{"encoder_norm": "batchnorm", "text_encoder_norm_position": "sandwich", "adamw_lr_other_params": 0.0025}
Rows from block 7 of the image encoder of a small contrastive image-text model, named by matrix and row number. Rows with one number belong to one channel. Each number is 500 + 25 x the weight over its row's rms, rounded and kept within 0 to 999. All counts start at 0. Numbers have three digits each. After the name is the row's rms in percent of the matrix's.
After each channel's rows are labels from the 100 images, of 14848, where the channel reaches its highest value: "peak at" is the part of the image that holds the peak. Only what is clearly more common there than usual is listed. The data: drawn human figures in many poses. In brackets: how many of the 100, against the usual share in percent.
# convs1: grouped (16 groups) 3x3 conv (encoder.blocks.7.convs.1.weight, 144x9x3x3), inputs within the group 0-8, a 3x3 kernel for each
# convs2: expand pointwise conv (encoder.blocks.7.convs.2.weight, 288x144x1x1, transposed), outputs 0-57

convs1.123 085:515475495505482484536528537491502520522476496509501530478502485524518483476488538490488511497508492496507520465473502511499502489498507463452498481508523506539512492548533475496522491462524566536493541491475545496472468490452485494491443474435
convs2.123 105:489491504485462542490463492478534495459500505482479461483488445487461519505518509527485523448546497496520493473510436510510459463497475469473462512486458504429477457466455486
peak at: bottom centre (47 vs 11.7); centre (32 vs 14.1)

convs1.108 098:496535513477479560487517522513516523490468538476513532469547520490469490507479517521507470471507496505484510490482498557466522530499483467486536569519462528501452481525527512485509487496511508487484477497505502481554547472475499497500531491487
convs2.108 098:504544502458472499465457450477497520468486507525475520460527503547474499507505497507484508462497532497464487507470498512518484504510477487462471552514484481530471516524482505
peak at: centre (69 vs 14.1)

convs1.127 093:518536505480471488470473475478481498470484493497486489486486516533481535492484481556488460492518485487519511549524500524520535448495458494446509491499500502523541505481491468541503526475490467499505491503540463510428515485486494496487465484465
convs2.127 094:512517517509505519458515478470494563507479502485480520482493529487500473528464497502514461493495497518455493469530533522505508490496499500446472479511529510463501492470484520
peak at: middle right (37 vs 11.7)

convs1.17 094:574487471452491491516473478504509501476484514526493498493485516527510496477524509496491487507496461530474493491503517500493552525528489588465463452484492504484474495472479472512504498506483555477474455488485518500487483498512536528487483499532
convs2.17 098:494527527545511510533531522502460503494440506477489509509502522487513527523508480515513502502488510477460471488498450503497504486502507482506501514520489524551497474507499480
peak at: centre (84 vs 14.1)

convs1.103 095:478454493491487494494528538455529485559484512603460521477500461484490470492482579524493488513467509500490495500491482511512502524478488499501508485475516470493505515473493503534480476523487520515472504506468489487484519495500528463493498482496
convs2.103 095:537512543550484515487512501463478499490463502493556575475473527500512438495490520481482510522565492502522571504494495491515502532508505444486477481493473496572479499488539479
peak at: top centre (90 vs 11.7)

convs1.69 086:480504481505526494489482456470485511492465495506460516444518490454516517464555570480485488499549524495509496506482487508475493537489504503477546496486509460491503491495508522465493507492564497482494503469497498482459511541531498488502549500473
convs2.69 092:503524498514473545492498449523507486483447483490500488526504517512516509473508526478498556492502499476489525505487500505510509541505491468568510500460480504536489464511498459
peak at: top centre (57 vs 11.7)

convs1.75 096:512496509525505496551518509487518517502493508510513455473509529476489508482533500542477493504509489509492490520552477508573505529467493494486482521500494487510482521438470529491503540517487525499532516468501537566547526501466512455506528515503
convs2.75 099:500500457506467514502479473494543496481489446460488513487460463492472498505517542517477492479472490471488524504461457474490507505479461481519446493513463491497493485505491484
peak at: top centre (29 vs 11.7)

convs1.94 094:507504500500498514496499454480519510526480537492518545509460523468486523481460497486519478494523460524519441458483495540495441545472488472515510498526504518522491526493500496484484518490503512513478529488454522499426502484542476513522472512517
convs2.94 101:470461478498504488476514487494483458488450496459480534479509494483486493488538472499455494498460488480532504478488485492481498518522462523533468530501517438526482524519494513
peak at: centre (58 vs 14.1); bottom centre (36 vs 11.7)

convs1.60 115:472505526512516508500480416522519445515495510457506498495470523500505510496494496477535510498442464501522550524488494483511511487504487496503482514499518491498514528505478479494481512513488487549577495442445490492543512485495483476502497510515
convs2.60 102:484469459561481503498488510555482482547520489477496523476554457523482515546481481512480475491494473452531495497511462496493496579518486466537500494546466495496507529503436502
peak at: centre (94 vs 14.1)

convs1.95 085:500483472501464481540492499517517515506506513491509458536509516472476492483453484504573463507480496529469503478466488522510482493465464481482528491516489466466489504487488472545480485489534508509481496534478481479447454475541502539484499532527
convs2.95 088:509467468465467551503482507484543477461531501495556481570465493485498545517485486493521505487501522515518518482508472481483522538486477485530510485514480483507488511486486488
peak at: bottom centre (83 vs 11.7)

convs1.131 107:485475545493494537511492498517494478529518474465481456517516533525472480531482503523554455525447494447526509530544472507515479493476463512521482487492508499495509520489502513470491483522531470507554497521471500472457524526504454507506491481505
convs2.131 108:509522471490467490489503513475518458474524480485520442555524516465585505526515509498481490520564484509541472475489526491559486500541487500487499528457513481516484500562540466
peak at: bottom centre (52 vs 11.7)

convs1.64 102:473476479480529494503492461487494454469546487459521467440491587495459564517466536474494493517467521486478512538487473493511476529536490499519491499492498495491517498508501471511486488520500498468499485474490502478478480506519488504507504503455
convs2.64 100:490496502520477511472497524513486511474477492487460506527536535475471517511513487472447445496528510470524482486494465457472490480472514522485473477512490490490498463447491484
peak at: centre (87 vs 14.1)

convs1.124 107:485505489511489486519528527506490495504485512516509522472490468507489474516523528491486496493528519477530475489480470508499494485489506464472485523506504507517461526518532459501514541481493564514513499513481497508468463519464591467529513484579
convs2.124 098:508496479486474457485492484464492479531547505506554499494444515528491534526495513494484493530467486514469497495462505487528531482440511505509539502464530493497513459463507481
peak at: top centre (79 vs 11.7)

convs1.54 099:481491522476470465448495508535453489437543486492504500505530537518557478552477493526450494469515494477502513550512511558480486515494493493502506487479520484508513504517478545502492500510487494517465502506516521485501510521530545477500527478502
convs2.54 107:491512480479473503489536468552490489502430497495468479501508482509488511520504464503525508441464492488486511506525520490503533516520489485515467481477491476490489530479543502
peak at: top left (58 vs 9.8)

convs1.33 090:496507502551489455464481495476488522477495484520539479482500500475496503493514537508515537503499502502481504505523487566518425533517443487457514472487497496482522540451486471503483450527501494522525471490511480534534502472512511497485496510475
convs2.33 097:505548487528515468519498462541484499467490500456520507472494481496483514492446560499515509501499464506477509532495463536489473526463485482434503512524506520523495525511489476
peak at: centre (76 vs 14.1)

convs1.41 099:523529483520551497460486474492481491512481502513512529527505527480491504459475494513536500469518499518493528471515491502503478482501479484485520513485526464503549461523520476510507476476491475492542483493536474520546529471504497475520597500535
convs2.41 108:496497465510482522519480516515418497477457502487515477507452459496429542504476493514534502503513494488468452476496484497492464527505466519490464501466487501486500484447466490
peak at: bottom right (65 vs 9.8)

convs1.68 102:522476523479486506459539526484486514458511500445520545533532490497464497475504505487520504524490517505514479528483495488530501546482474471496481496492501520519441495500487479525486510486452491467501459494524472499578455510495510522501521459505
convs2.68 093:518474541507502511505498509482480514531540526520506464459506481504480504506492473521419490504443503486493492422480470473510509506474475454474504475464525466491502473486498485
peak at: top centre (69 vs 11.7)

convs1.79 090:495493526491464487557500486477486484509538484490513508471486483472511519502535496492467489477502522516505497527524499512507518469480475481476493496505495481504485479475449521519477482497496498442471525503521540541570467472506523474462534555547
convs2.79 101:513447540511480497527482455468505437487491492492474498541500455481489504502503497468526524515495495479442530507469465494527489460490493515519504471526491500481502499505454581
peak at: top centre (32 vs 11.7)

convs1.104 098:473475477498485514503539522490469468536533499589508624447476477526487493490523497498497496490494491493494490487506487501502516511505500497486524499515497472494502494487478470493501469524474532502489493477499500495441505500504513491498503503485
convs2.104 106:490544493491528476472483517482505509506485502443512490504462497507486467501482538490491457489523517517510516511485467480563533466511485480497533491523519517493472517506465475
peak at: top centre (100 vs 11.7)

convs1.91 094:465462471476464473522500499518507503489510502471473430515515490528504489466463489499492476524516475489500467472502468527545505461496470472518479490511537444504464513491501516530507478493492497516492513528484463462455510508514446488511494477549
convs2.91 113:502487470475457546505489469496502501501509481484492545508487502455496499584508490515487466495537455508529488508491538471508493545555493445500510496487495493470506495511496498
peak at: bottom centre (58 vs 11.7); centre (34 vs 14.1)

convs1.55 097:497485539519501492465477484510506491438532514490485476521502516505486497529508485522504494463438531465540554534474497572492472527505468499499494494510481510501490500497474524484496553472489530489507499503504480534529530477518528469466528532487
convs2.55 094:437488503490487501507454478474528520481501510481508503492495493449473547497492451510490491484443508471454509493480513515479502482460482496490523507500494487491510458461476482
peak at: middle left (68 vs 11.7); top left (26 vs 9.8)

convs1.18 101:475495509538482508469525474544536490495477502494501483502496497534500505492508489511493478514519489509516496519503515515506496510508463461529509512499468484463526479448456489488509552497609499487525464537505501499454486500477475499468511471533
convs2.18 094:447478498485455549514562492472460523459522469485475514522533501555473482523510508571509472493514476499489488476479529508531457488528547479447511482497506518553488498454476528
peak at: bottom centre (50 vs 11.7); centre (36 vs 14.1)

convs1.38 097:507459458533489471573507460513519499491467497486501506484542524495481495473504505515494466491505495474530491535489475475471457535548480488499529504493486508502526517547492497479488467506536521476539491497541464502525488490550489468512493463525
convs2.38 102:468502451488496541480486503494531498471511466522455486452478471522493506520529532466460461472525496505474438507525512468486493487557471476502489501478478480512495516443489492
peak at: middle right (87 vs 11.7)

convs1.59 097:463468487471486479507460473517502464482487511496518534539545521568498491509481501485482510487470513486532526525518501527497486520480496507464518485508524464528515521479502567495456498466482488491531521493502506512487566532519521470489535473507
convs2.59 116:479453516464517520504532501503497499510453518544473489498477485496492466489479504467542504496523506488479472500545498564505525515481491481482471528504470499516496526492457471
peak at: top left (51 vs 9.8)